Rows from block 7, named by matrix and row number. Each number is 128 + 24 x the weight over the matrix's rms, rounded and kept within 0 to 255. All counts start at 0. Numbers have three digits each.
# skip: long skip projection (model.blocks.7.skip.weight, 256x512), inputs 0-73
skip.22:117155114116145134123145086114116141079155119146126152153185136140169140112087159122076153081119157123166111131174140127093086151118158132151168117192104131137152150089156148114155113119118123156114153147120103139129160149
skip.23:118143112129110125150139144146166124141154166063090114171117115113160131076097088144153113134141114162107131125114154125101129100161122104136165152131138135162113162127133150136146106196099085073170154072110143136090144141
skip.24:122104126169141140111101127157089110111149091105107088131137099164133122146134091152122160146130110094095134077122121149113165141153088172064175109196139130126140118139165091119121164107130104164131130116119128135138140146
skip.25:088147139155135130124111098171105152115145115158131074153104117112136143087065104147131156128143137116144119130143121154100115132111149172143128129132089124169108131146112164138123088141100136129116126111137069113098172110
skip.26:110151145120171095180074107134139090115095140151124138131135085143055115153170123149105139141144172149122131099134118111160136145120122109131124156156093108100116134148130155151157095103108106116139124146145143155137157131
skip.27:147160165119130123141091142101099145130108143168102125123167097097134139183103092119158148127093126147118109145072124158081132134121101154124079152119101119166150137103148130155090182139164132159143107143144114095127126134
skip.28:161147151105143116134117106099135114138081127105112091118143102178111153122148143183113153136096102125116162123113113155065110129172145178054103121139182109114107149170125128120100121087094157132114151127126212137135157129
skip.29:140134132101167092148150149108121110144119131117132125145119157112152142129135153177173109103115101067106188135138106141116109141128153102115130125161130131133110126109154119141123107094161133107178135130130117167140111091
skip.30:118168159133157122100098144135064136124109115133074125161107139159150092095131158086112064162136124161081146162153096125153121150156151199127071131103123095160158140120098133135145120160144137116131101115142124165111095088
skip.31:125147128097136184132117112155118129129118122174138130082139154111138130137152120104097167106074155125131086134110145154114160113097125173148098147166164106119131168121206115120095137126136132148146130138124115129140172101
skip.32:125112150155130124165146091150166115093140106083143157133122153119179101157135048151114161113103101124103099124168089105128092107123106197130095143082131152118150118146142116107152149137186168146107092083115147137135127107
skip.33:088173157144157123096119143103135093146116127149119155105097152146154115135119153157172158122180067120153149164114144142169153114152134119154126083161102141119138180145103086128122133157122133173106099124153149074125178115
skip.34:056172109161069118106179136153160109108142121142135091094144102130116114111137169067114166073152153160113138093115095134120150088108097130108179098139090154147101109089141098097097147086161102120059116106137111085116093114
skip.35:136155121107113137099125158116190108122132102107091158125138129119134172139181158119157142146145153125166145102145116133110163084179102138123141123105136097113120150096178130145139167128132100148164127110152096118156107135
skip.36:106130145117116114175165051108156128174129130153125142113105119133069111135118129102120149135134145100141099095129097094157141138118149132168120140142130179121144168133161122173038107117151151078176096131117122092108118118
skip.37:179130086126131118145091143144135085123110126117104142099102113114096118099142137132157107085147122099136133114160130133169148128094122113167121130129109162139117111130070115113127081080155156122131082101094146102100148153
skip.38:135043117162130137144099108098151141109152159138123109132103081124147102135129161096092125121109113134151125169192142137091159183112158103158118183099111133158121100165183149139111128126138132146128111104175095127128168143
skip.39:106069131153128169135099130123094123079095154123123149168157121171078164142107090132141169118177140095152128126112116116107122113121157129202143134107139093149105103149149146144123124152126154104128129122105046129122145164
skip.40:148118134144069093137127135148111094141111146140096111140093153135094106114138132154130121113135149101094100115162084155115127105183091184153126166147094164107131126120127144110142121120105113150137141138098116132163153105
skip.41:162135123105112111090112146133146132133089112143156140091173104165132144113106141163131156122097190165139125171112107124158110114162141103148087112122123126168128142119120118131136042185107123091147138154107164134067143111
skip.42:164125146114122144113173119152117142126120105157169126080172159130187160178075115076155045117119138152119132104086099145135118125095124085096167159137172106079124092137117164140121127104119138147110145181144130092166142096
skip.43:115108090103102092095127092160172133116139143158123143122147124120112147146159119066133089077160123102126117163168096120194145151128114144157156154121137126130165154124142143100127095124131158156107113134139112123174174157
skip.44:106140129113083118106133116150091166123129114101121111070186103131162110194118106075102122142136151141075150157158157116123132136145085157142150134133135153126103120133136136140122137121130116089143084109177121111115127186
skip.45:091153166131096138137097101184130117158069100165119103127096103162133146154128147106128120154110144109141120165151104104141154167105139131109132158109135131118070153065114133177100153153142115206119161071099137134098115123
skip.46:149169106106194198136151095160135131152130120143081141107121134162152115110136156143137110163124130087121129116087089109117137154092126130131162161096114130087166115141177101151078143075076086097166160110128119128110111131
skip.47:076144117089112128124102072143150091112136141128095124126101108084150134087156165124136117122105153102149103124120101187095128138080147136131153104093154144189139128145156143142120148146108151145127107158136113118062165127
skip.48:122154140120157129110138127113186127119139104170161172090161152110134127117153126144110158120085121161146064129114113172087136174144152120121156162088109125140116124083113117154105064133156169146133168119087164121162102086
skip.49:113106166166096147067119105129107143133127110157141135110117141110158143114087129086146123129144131170114169109113161149115117132123122129137071096151150144101157091149148113157133105155119130146106128126158130123126180132
skip.50:150143107133136136090125129161136085169154147143091097152146134136114123136092181133116131157100167102137132138162152118135099153123150111149147115130129109067149099140128123163150125205124120100129121108096127160119128117
skip.51:161146120091166112139156099149117158095161109145154144127157097104131137124135185170154105169100177131135147095147094136129143107053125088147129113097141136127123132125081084124140090082123104110119120081135119155136086148
skip.52:065113148099068158136132189131080111108130165152119119092125106111135135138152107121176125142158205108100132113110150088123109106093166093124138169164141106146177103095206130159108142147125086120076173067132129156131132130
skip.53:087108131147161152103128124086142137099140100079142132147164139128084118106118150106145092111140100133139150104127146122105152148135016175111169128144106111081150120139078109140129095165138156150168139183108128123170140115
skip.54:142148093136161127090089114117109131119133123138147169086158151150155100147165135107150142096136121157090131111127160121138120116114103086143100116086118119121154168162089169135135063128144175110138118120105161113104100155
skip.55:179093111169115106140137093128081115159112123086120134154155149144107133198186140107160160153097151126133137124155157128121118110114194139172118140126104128166131103122165057163100117108155096151122137104098141095083112140
skip.56:145129090172096136182060146091111119129101115117130104110132109103100143115146169123144147129147161145133071147114134126169121158149109094139126146071150096138144148119170124166131146110130145113109177100082121148193153147
skip.57:126065145154114095111093171114147132109100157073174104098159134116170124108093152122077120097127109107139117112106093171191157084146179101124130162131079172119146132115118096088092169145131159141133135113139151112093169104
skip.58:163148075145124144087158154130098099148115117047140118110136123094153104159151117149180142109101113138168116110132131162070139117135197129135164145118119168125099133143115135160130140144153137155082120147088157123114152150
skip.59:139156100175118105144119151092123127114113078151137139125060133116184160116093150155106136157100132136152124108105109131090148179104145171132154114112092115097114125095093149075116102159132140127146124088132068136150114143
skip.60:120098111138182119100089163126154206132106149082129116104099148165099119141186115081175114184160181070101150134094110188112133097129108074143149077093135091138068135099135137098098126126097193123148099129115113126137087113
skip.61:055158146168174148044143138184126165094111134181169157067133109164145096105130060130118131131150140097140143150114140122126164095133157148144130112104131111147135097137112107143164121119185140104109129149108126129084178126
skip.62:144122160090126125111119100149152089099149096115088116126140159115154141129144078146122101135143073140093126160128113138174141103109161141134124145098072143127145071121112104131125134117154134120137204134130151147078163150
skip.63:119104188082134139124118084127110152113148139104102136122137134129112149066135126142126089113180129164161109108143154118129115140146156088077116105103105115162118140165110129182156094104120150106123180126145153130127093127
skip.64:179138168138120167166159108089138172151179137161118102128134127168108106119138104130139072156165138068147123129130142092173115207141115126142168105144152141173131182130159171093083129095126121096134156144128105123111133137
skip.65:078116128130135121121135153124143107127141120146103112125137131104131158126149130083174113091131158146136103120121137159139169108128118150120098111099138110157136180143129100125208142130140118132077133119104153086049183074
skip.66:187106139106137117122167124109138133152112098094097142105110126151191154162135146120113145135139191123109158140138127119095163134148139155159103103083143102108084157112126146136096089136110143120125136127146138095092125106
skip.67:120120096112147119130119152102144123135124149106122126104112128181109120125149150100068121111137130136146140147122103132126138140155113093151088169171103170123082107155157109111198160111134119081153076085139129146167131180
skip.68:126131199157167114156114087110133148118134155116141148116167134080125124131126131137163139064130152135142169134137163132133117129084167110133137142146130086076121146139129110120100085105080135108111110127121092106194096094
skip.69:122141152161143103174150087148126097088145129135134095142143142125141119123133104169165136150176112154097100151146117160141125137156124140161128086100170130132095098134153105138116124107140125091102148124206168113114087101
skip.70:080152100151120141115154082159050103166136129122147122149085109100117143124143148175123111137118097136157131109116124188113182113077138132094108114128171141108156131117157110152169131157134099134107122138092105129140135073
skip.71:112137111135141152116163132108150121097111157185127170097168151133076117126134120099151112108158074112129106139148167135128065128135189135080160100113139165136129168119071130138133118114118110135164113141110163185147087133
skip.72:108123084151140134124146114142094137174139125151167187075089112113163149178104128140142176178145088181122162144120134129125116072098154122150143157123105098153161121130129135122135113124130134130146117143097167139158168128
skip.73:147099121137137095147127126113085169144171114112128140144145132103148099091211136129177173135132070160168147119078114096100165101081089123117109130114161134142165090169135114084102088161113141112136118122148152175088123106
skip.74:102100134155144125091122071148097161116136134105134114095090076145148142124098109149128132126146096114119124104109151157151129130112201136148163171141159093113104110157136168149130122141100135165140131150129121136141135102
skip.75:165125140127126113096099135090112111124112162123139104122172168129118114153135162151148140138124134123149090090167173133124155149132132172133109141119111111128094158119145116163100119133096145130174114111089118105157114130
skip.76:137122150146139141138139126144099138122087140113108141115115156098119144135146150132169156143157118103132090120133139115117115131110177137104140098121103116106116087158126134109095171138134062138162094138165126101145119146
skip.77:142116139105104107127098147066172148132176135120157164162116142151145094105127185143152099108152091138094105144156118128140158077148100149121137108157120160121093142107120104105070147169150121103144154145102175153093093128
skip.78:114127115105089123119128114094135122145152120097157100170095103092062110136132166108139103151146093156091113140142116124100141137122153163107118095136120108158155176135121130153137131168149149152149145122164143087185115092
skip.79:145132154163135127157109126164094100160179160098124175122130169130148120118142178106127127132147119088088132154126094121144115174144127095108128130148091132089141111136158140161120163096144095164125134107081114132140082113
skip.80:144122089123175141142101146094093113098163095101124129085104155131150104163087149112090125148141152169137146134082136102120135149108118121110139108103131092091156080191136094165101116077087146090144136129117129127108118106
skip.81:094181176169104085138132104160127140149148128080133120121119154120139126128109165172137104168072110120125147129138131110090172107136136151119102120146129113158084135154110140133148139159132122087176152092142149143118166092
skip.82:126131085138109137143132139133082100158136105168113136083121152200181110173107113114155077159151088107150126082162162130147144118112188134097139117116137136162166139130109112152133128138096149127135174127072136090136127150
skip.83:115158114144119103159126139141144189109133107105100141104103182191116121152116125096142108122146157153121143118132161141124113134137142133148185125141118121129111136153181148161105119147118146142101079151114113141117153160
skip.84:137102142093094075116130108169153153173171118101127139132141087134080117112139145170124123130140179105158145095127156156081134159112165130145096170137105105114168083141061133106145140106124095135148121135081115129150103133
skip.85:157137143074112120101106102174149167177138165140153089137084150121098102161129170172121149166140132117098192122119092128122147167114164156120123162096092108133144152152156145109110125187075136152112100135132139112078153133
skip.86:178126108147118113117117119128135142088140127090163117126088090126164081145194096110094102153154092140167102078083139141092118169118103108199126120111106096096128140132102162149100132081109112135141125115160138111088145151
skip.87:098088125112168127096075117151124131091120098100122191118165099101118138125140173092135141097085150173141151165158100104154102133079149096096168111119121113143098159099117153097142167146085141136138163183107162157106116054
skip.88:130109151079140177113123146158141097180118146098140120116181138136132131104165102128065118195147140141166060164153112096123143120120147137124130074132125141151115106144112144132114116127114107160126119127130118182150091079
skip.89:158177177133128098165159164081115155166128098118093118126147085154146114140133168137173133113115139117198134133144117104170114152113121107112096131154144143144125127141143098088138123154073115114068134148155158121173134116
skip.90:097219160089127131123120139147133116144127128146151123130154080120118182139123157107132176113134125132129124091168211141144079127155171103107118116129095140138126156157132130106116126136123136032142153103170148127142112126
skip.91:131120107130143130121112135100133129124129100123100098128066100096162128126129176088115147106111110117089125135150141130147065174134128127153131152119133064089157147130156126136100143120136095063173135149070106137136122142
skip.92:108138123079115113118144129101182155159146087148148102173169092135102096124121168126104059131112173124113163107145187141092103148111133127119144113118144100119212146138139131180139118170104108073142120135096128166155116103
skip.93:114138122143113148141189102145149099099128107168162168108147085109089161138079090146148103135151137141082158097117097139138109095149136120151117153174162085109104148136137111141130138100147113128116149143098166154141129122
skip.94:142070195130118153133138113134145088109137179166116095139117120136127105086183107144110126134198159108111094171158151147123139102171134131114114150130141072122112105134108154128150104140131078078119122120168161120113126101
skip.95:102087082175160135158122130110122082151097153146156101114127116171144095134083109117128122156095138104133122099161173139132107090149096139144184131178138123099165108130127174098078154148159130093173147115142120116093105133
skip.96:185114129109122126118058140118135142163087108132120117126095195152135116121131133086097175102145117146130134121107105128074085062108138132153142126096135153138112114115140087154120157144144109125151134108075141105137120116
skip.97:120070166116077131126115171120145156189177097134119183110081080101087096144098138137162108126107120166152124135140125130118119102156100132177151139130125138090144119101074102119099179117160163151110141116135139146167152131
skip.98:107129079120129144142064110122127148076217124079125088088154129156166145152131159088174127088130140121072098146167102137136146126102150138137089121123187151113109139138154097127117116149099118127110111121132118164132124156
skip.99:104187104096126159098166119114103120151146144177144105140108134075174108117148149138153055093106144099094104127170120123131137123166082141149069121128112103142097150157178199087076151146115123142125097100103112105132124048
skip.100:141162088099108087126108105074118120122122138157100146113134142113102161127172125157074141093150138112130120108127111104110115139168126107131181121169109119131149126102100091171097138129156161152159142080131168052116153151
skip.101:136136154104125115159185160086153108108102129144125114126118128123112105121131085124174149122116155124106112154111088153167118144067125159158121115114167201127162092141124127151148161129146129118163193120121107118134122095
skip.102:161116157117113157173136140087109147178139109117126107137115093150137096161172117155151158095118103167120127074146082122139135131089130186160117121119121081136149146142130148148119112113144148112129120142143140140127087154
skip.103:086092089129111140114149122114105113097113113118149127137127143135122166094113141138107115176156121128127097182077175118093162126115165110121167155158162122176114133102121156121144108100128161141158082081116125118118161159
skip.104:163132139161159130119173105125114111167186124127111157129145126117086169105064097173172097149103123169108178089096144107120152116150131140115101153098113121112120119109103092114134127115159133148112129134102113101094124111
skip.105:167145171138101096092150154141098120135112122125118085175140100128122143137110111110107133109184169142129109123168147106138107127075203153130109075135112116162140139113141165069099135083114109162155113114164191101136116143
skip.106:124156120110144107099150135076132145131114154117191091107148101161199110183134105095147160109121102157124108153094100090139132143082115104166089117094140147083139146181150169159137156117169161086143158148157122099096152153
skip.107:133092136079149137100151095105094144153122147137132117124196136103153142072120125101100124097119117086067164125068117112080091181169107184148095171096166107131123138152121156082130100135126111114158174109106098149107131103
skip.108:153131142075118141133110161127130157121145135119134131120120167181149153133136107138169147119136092127155140118104142110204120119096149139123135144138077079128170160136173146116133128128136109143056090102105109116144138111
skip.109:153128145103086123126099112139137153104141119126078143143141127096116152130148121105120110160168170147105136152094142126224136137116066124090128169154153113140114099143101086157141150171122097067142100103103165126136088086
skip.110:096168141106130120123122129159093135108122118114097069111120066088131085178144127152099106088101067156156136090090101053131173122174128143153150183096154186176102108103109088118143122176124151141148087118138151103135119112
skip.111:069103124124134154135103143143129089132146089111144100098158138126104147127175138123162106156148141135124122134150170130141121156125151123160107160118122107186134131118130098172113150116127128057088061129144187142155125148
skip.112:106104132077142144142132189093126121136083111114104131164108102113132175202115157140129095140173118129157124128139165105138157112098123111118156128131124166107140128114098163141173130128113082147077123134116122144116182138
skip.113:146140129154106162055144140123093144128126106099116106093184177143182132151108121107164083106105119106160149114121098112150150128082088094085183122173131119095118133187150147127128062125127106150121138129137160118076116083
skip.114:131077112093101074127120140120130123121170106111135090151143109095132100148113156164123159137159156123157108145114137084132130109097148152140148154184201159135129092130074154126138119116165116133080208147087139105109084099
skip.115:105088112146117154126164070124109201132132152073143123101136118166128113134115150118141132118112099094084118143155106132125152171098117144143109154145061114141098171102146105108147096169149083141158118127162159122107126163
skip.116:120137120209146117106154157135075171109102121158122164117091165110166149159154148095150099085131135112131102166139113119141140122084126198134142100107126130148132089116081171111051117172147162111106122132104058085151091132
skip.117:098067136068145096126122150138139158146108137123108146127116108136153157097118165150153134126152127161088122126152119155133104102076112181110065139176122089095101113079145114114129120140125095088070142148108135121165137177
skip.118:159159147142116118190155127167135134083115128129099153119084087132130144144115064154110125133128161167148130155146110112103139082121129110098131161105142146140101128090123180138160084107147149158162122174108124115135069138
skip.119:138123157094070161144097105099130130123167090116138159177130132112113145147159154108147162195099125091134137129161153129110131172136156154146126137100145105103123090101131140145122132119148159148149124140137161089124078065
skip.120:194154162102157129105069115100167127084126160094112136121096140148162176143121179188138126157176179126136166110103182155148117147137109156126101130102124116145129085114131112165164144200162148156151145149071138140097128139
skip.121:153165090138154115164143117136077168157097150120116110152151119131089095115154116121129141172114123173153194165149145199158139169114139092076162123119160149170134114160198193111151088146117111131115076148100129149122159131
skip.122:129163096097123165162094114113133112120103112150156145120066148108110153090131109136069150146143159154173117120136078170098087088083087140152138112166106095149102162173124144137143111158161171124126169143096137156138102123
skip.123:124122127150103083136157095162134105090135151137154141132144134162110111122123130144136166182131118068100113141127115113153143133094116109149176136127083111142161144125132106125123148125137202103125140109127141046157111152
skip.124:131127099118133166094126078109158078152075111137164107093123104167142137209079136122115084065103086173146143086101162163135135106121102125179147176166110090095129108101163139121130128105186137162148122147121134071165113082
skip.125:094095083116118174082195129131128128090170130096128064119163146147126139126143148105091140129121101129148190146118121151122129132144085096141136093112097154119128102138141081097115129149116061130114206125142063170167159149
skip.126:086133147102111150124121141140152121142099123113146112128065107119137092126121110107154145129186165133058105152090114126078142113125149087126120159140118143079093131136102163118150116082114152132105166143144120135094171126
skip.127:127145133182104130112150152147148161159159130127110132107112097160079132183132158155152150146165152113118100083140074117119085116121124173121119140127151131137122108086187156086185129110124174117166139127129102109112151139
skip.128:093102124144158140107167145141165141051132098180154105140129129127112106129123123150146111151098144094145116137131153164134054119113099141116139171136142099093081128116117137117144093120145101139142135118150099131154098144
skip.129:125169122118122127096116141141134107143106113117208132151163119107126104113135150124100135106153112143122100123095111116152133142112117112143127158129121128133138105117135119124126184089174150118160122079097130159152150172
skip.130:076079171087115112154176155137156178096140119149115137084132185164115123157163155101138075122150147135129106156120099167141089106130116151112121147092108130146150094173124141168097095112102158122196083090148174141104111120
skip.131:165112123100103117153107157125093087112109161112082122132175091108112105088100061135128145100155102119078112168074090101154129117143106116114117103117104096102114146107115057075119111166116094153131148122134094155118107139
skip.132:125124144151165117133150080133127153123135081157139098143151150104120123122158170102142130145103108116175099116102160117072140137108131152132141150123172141141105139117149157126152079141139112125065098126122115159159104107
skip.133:166085126122132093122145143122106129117122116081091135067122126134126172118109115116103151110149050154118108149132112107165101142124169074167113094120124180098112125119117134103107176139124109137140150126119126139076133110
skip.134:121098161140119150123153180092113130110134104172057126115106118114134141112108095119123150152143142136134135124088064131080126115129142137145172135124144157102104149104114127123114126108079095111191153097120207116120127111
skip.135:141164144093114087081150154148080065106139128096117101145178165148118155169147136150138194119156125148135177124128126119128119113132117161190123127154098119138121158068052132166126129112123139136072129190105150155124168125
skip.136:092161145118158106149114102133092145142150124126071106126152146151109080095101111168109115165113148118100119160123130121106097106110132129128150128125134115200147118152109056132120139106169150159158118145132121108139129107
skip.137:135136081181111135106095129116103107133080109116157097100105150081118173135146135180129157107077182173128089097089150146089123121154115117128111082136166157132105106150149166099127156098157092120161104137142134169097075179
skip.138:121118176111116149153164129078115155128122158159131180133180155134164112121103102101148123120129136110106100100125055137117144138111098131129086079122169077156112124091130121129160131147124106121140067102100126100137094133
skip.139:131110114148117080154166111165125078100093128150147133098126103116172155085210158127099154116115137102109131148105126114140089132057140126181181141181151164161117138174126170092113195144100122138123126114147155115113161108
skip.140:121121164115155090133138116136112111127096096141118147141109155159164116151101112116125124118106130147166091163163173098090150122149148076137124089161114108110154123180126120112147112078142177131110113105090162125145093178
skip.141:143153146148138162140139131118128106153137166160124109108122098125139146122134099118136107172177086166119157137136129151124137102102132144141200132115033128096122121090138126144107162115177108136161096086175119186140138135
skip.142:100110108116095113101127127144129131160064154127181107157104114161150138186106119185146105119137138130040154110101120151123124111146133162090189074148154131111146108094128151086112119153085138115142135172118133078173118130
skip.143:142153122160113110144094148116158102093115084093133094094080153111085165130108115150157085120131162114146084121107138111134125142129169115125103133125163119143086117090101159142106178112156111096120159123115128107123119149
skip.144:134159165101098135099107082141119112100110147132185106150093127106107134176096085120136116090082123104119178131157107124157046079150127152126124126126189112138136123140077133140153123129066152108082097123123126143136145164
skip.145:133168148126130147119159089156135137083168153118156109141117170105107183161118095145094123078143147138123142170084145102141090118095131129113109126120081155140101204112152104135118113146121068139151101162115147129112099159
skip.146:117100145093103115184169084183121164099130099136127151129127129104099139093141168166138136104138145123118103135113136139148136103165060072131091107138161098139095158111097122118144170108133127124119184105114162148115135125
skip.147:140097139127089115128117145084144125143146119122145138107128091139131111095147178161144136178084114113139092111141131124075086160122091122119051115132126122113148120131120131127147154132095118117100128155129143135123170094
skip.148:120117117100182133109114108169157151164145119134120134155156111094101132112124082115106118144107163117160114168156151121121103138149136142105147120130142110145144100127137141125141149106118120089154140122121107150107137107
skip.149:100110142193151162100093081086119088135100110126123143106103112168157089108100147131160089147149122191116100110066124130163123097114112088128082088087176100108169144084132165134087110122068136090140145101098066107158132123
skip.150:146083149162135091087159146063120156199142139101124125148080142146117135107140149135115181121185203170152086142110092166112142127143095121149164108128152142123116097112129128087142086092109085118208132109098187132150120146
skip.151:111095131092101120114117122124177122155127134150115148151131195146132135084147119140109161121135135115144158095149120114129128139102135109085102167129146125124102124158144119087117130141131101139128093109116082155131102145
skip.152:161129074107119118122155175110119182137117138095147080149110152103122142113158124119132179136098124102114142174099126097107074133142146101124159141127149156120160128141082100097110148140088147164147108122130122155091104111
skip.153:157081179162078110076076129166113114115146121115078098154187085105123112098115138116114125148127095106159124141142160183110135149089118087111138111181131101080120136056157114109119149092142123156143124142188086138167166135
skip.154:143110118112163155127163141106129093155104086133103111120145124120131131119096118097119128092119156108109074156096095135104138123161121111111138130125097091119078097129139076115144139110145089156144115067097181153174145147
skip.155:133101142146123147071131200090090114163127110149161132109156140103097120172153133132132116092154107155149109142103136113140183107107119141091062109141152163153101116116172141148146086139174071109144127111150113123135146141
skip.156:148115123122134068072122100090143121102145165097103087114138104118126138124128107099119125120139094152149141125126141120118130120141122180138137150172108167130154101128137131137116080153153122139154127149121125099080125086
skip.157:121116096125157116179140191096119116151128112137149100142125136112139146138098146102078142105096079107129158105115094187158144121106110170088159121089115116099092162150096163153118174140133124123108092125120143103117125144
skip.158:106152139160134118125148156144086155104122106148163095189135158128128161137118143122098129071109151066089149147139083103107101070120136116106147134157132092109116149101079142145150102120136148159097150120153163104096105139
skip.159:155151122103162137127183117096116093084149167106121147168116113101160148080106151137120150127189091158080097105144116130127151128135140140116167128111122098127098128163171133118191132111156097107143129157133083131092080154
skip.160:117157146138134103163127163100133132127149124138151111159108100140177142151161107121143108102088177094099124094133078150122120116100162104109168149114115149109105142119139149124104159141122142126135047152114147107167114127
skip.161:105120124129114117112141149140185125103170138138063108138076103137138130159134132138087159103140138138124101113093092115131057102119163076117148126097170128129104097156087151148165129088094127134104142113152147067151120152
skip.162:109129092160084146128158153148098135131097117132108070131146095113201105137168140168160156096130129116111123144137147113133089170101098156165122136132137082145144113150140170112110167129082142135074101164119187106131105164
skip.163:122188125185104164162134165120098119169151148120083087157129140130123072142146136107134158120119156169146184111138130113104145130118146167118175139154137112133115158139097129178120130126077122104127092140121105123119167145
skip.164:133197107105117176084069125147138147115141197126161176101147111126096123140123151129155138168086088099140112147112115153088165112144121093122124125104124152154154131137088119138130110108111077170109116117149123135188141081
skip.165:161154161132111133114132164148105121120113150139122103117136132147087139146112173165100127133167114117131110173102123135108127128163092104157106121122120145178141111170139160118130118143164101137092107097117136153138062117
skip.166:115124132141112125145163207107124159114099148134194110132122125123123119110144134072107132161132130144141068122126164105124182132109153146138084117169128082094086139121132126118130152103127140144155169128088160182147089153
skip.167:143109108129110081081156133124149112139104139114154156135132156141139126140189108126098201141074149122156143133117156167169133150093121116108142182079086143164123125140127095191097133174131135160097154142142159113114168119
skip.168:086146172124112116064118129105141115155125084163158141090140115139094130107131131161116114123156154153072126141167148106119119134135147086150163140135138117076070093096134182111138177170096158135106106104144097114070126150
skip.169:091138169106106180081150106136089126120128131117088146079098133144097140133101174121103104122132118116087109096107165145152108153109088160133126127193094121148104115139166109105102109127137084184098090127118117156130101095
skip.170:151147106190078173178113133107110157092117137100073126111153115102133101144124163112102129115197121148121131055104143107116066157120103138115131170086116169127098114175173135108130131133141140124100076120106133124139149160
skip.171:151111141105146121154126104187136165138121123166125110159104116148161132153136134119103155077164131131189112122118198177109158136120136147109106062140135136121120109138124084098081142120129138105121115108148120108104158150
skip.172:161162105141166132156152120116068120160129122135133141117092171141109098159147117147118092109121140083116172097092158088146122139132089112111159134158109095122144151096145136122194113138137123130093115145104114169127137146
skip.173:122129125142130137122112062099097112199137098060073125162134131134139143167125069122109132126100108115176116124097130138104124168165105093149088123095174100138145079154125121073163099148134164158144158197130138134133136135
skip.174:147129092183078168137099163129115168124129194150089114085132154159124155125139164114145123095112135118119127120133136154160135117088076115098131129119172131133130101135069119135150144101118149113076157115103103103104148136
skip.175:152098138095169181143116152107172139114113105115188106100122179109166109142176196146146132132113147145152123111132097131127146133137152143125095112127099112149167143126082075070146138106117148149139147088143109103145105133
skip.176:131165140149117051110160134086093147150151150081108112140132171130118141128096077156112082119130146114147119121129100222151113114101133169126164156115173120128150119146118111144092105145104137141077079096119116123107123084
skip.177:132120127104097122133152122147079155114130101141134169126110158122121119118139123114138112145144105098117080109126071160118172146134111103145122119094101126129123110103143134111133116104109121147129096163157111166119112127
skip.178:109158088118142126142105120111128153159103093127157144138152145143097128132124115161094132155130084134114131130180156110130106067144115152166107151094122135113139094145120165149134150117059109119146148106151117146145145108
skip.179:176156169153128112159124133170092120104151164167161125158113115136154104146125147080131099102116117124177196145154147140110159092164138119110133096105104092119102161193127151120143141139122129088097128109116099133144104140
skip.180:130103131152100114136180168075134122131147133089169172158164181104151184110125137192121146098084156150114163141143093123149159134113100130137143133130143177133131115174153140156122156085111132134158133180154116126140110147
skip.181:143138134142151168151146110167111089125092130132132107090138122177134138133114143183125134099120193113086075139087106180073164136116141124154092149126153164093155089137147134107147129138147127171175152125151134106147121150
skip.182:081105143029135144102127162154120127100109116116121117093173143130162143059105114135064113121095133132092110131074118090136147105135149108166129153096111146146137125097104152153087137088159138125114131099106098085082088137
skip.183:160143091110129097137105095150176103127123118090112140171152153122107055115114121169134108137136135112142089138179147122164163111128074080107128147116157100109091131130125156110142145145073077105150112120084106151085122108
skip.184:098145129138091107161175086155146156092161109118149095129106097143100063111144093103152162129128117149163211111119142107103098110136101127097101131154146132133075135150096103129170160160161166108135168126129165067139096151
skip.185:084123167139163111147130124159085098114126096181086110130115133136111140142161154103138135087144130163098109146105172137154107138155214123131138141133094138119104102138107110068133135138156142130091190132131101171100183103
skip.186:133105154152153200123130153128153142148134182130117137143130126105124094129096123147101140136124179102122178132111118140127130130152123147124127102094133158143119151108120128163156160161117104103141123139108155133178130097
skip.187:083126091085127061162150153121204164087165160123109090100112136078140120094107144108139167127159124157108086146137153173112130107151175111128080160126124100134102048112135149113116122146131181159121166130149158133137124127
skip.188:122140140114092114136124142078129115138099149166095099153115135175154082143140110156137083140095111128129140139117144065142089143119118166101118137052048148103112105136129110130133137122139142133162124114104110081148145143
skip.189:182148130117128160134142136128126135052106092111069128110176176139155124104110093171138151102175164145182110127189137149142114184150124103111128126090108148128173150152135152113119133125124094133112141144119113083152086185
skip.190:132157107100143120141094156079106142143136111153113109124106133115158113165129098115168145126131178121098122158140124128139095117107121101120163097186114125136129159126130060135184082109122138116111113153125142135131159066
skip.191:159156090140142125155121084096083091124145165109115160162181160088095131104128112117126177096157173148111158178157143136103129141095152132097066114130083143151104133131112128129128140127153117122120134085140104171117146105
skip.192:172130107113093170118156179157124117161131146117146122119138130135144069154157170126099172131159138124156152120120085135127118120130101167092133149127085105109137087122160119140154107168095141098098108177104144137164125182
skip.193:188163161118163101146133132108150116148144121124149113156153083103189118112121097145199161115091104129153118109103123118118117096155162127139133123131125143140124164069145088133151131148144167150139097135129104145136103116
skip.194:094149118106120139094126111105150096109088163119088156118103158113154124146108126119114117103150160094155074113119172177114151122099130097122096149168086136109089098116089158122146127144134177103110085122155137174135162110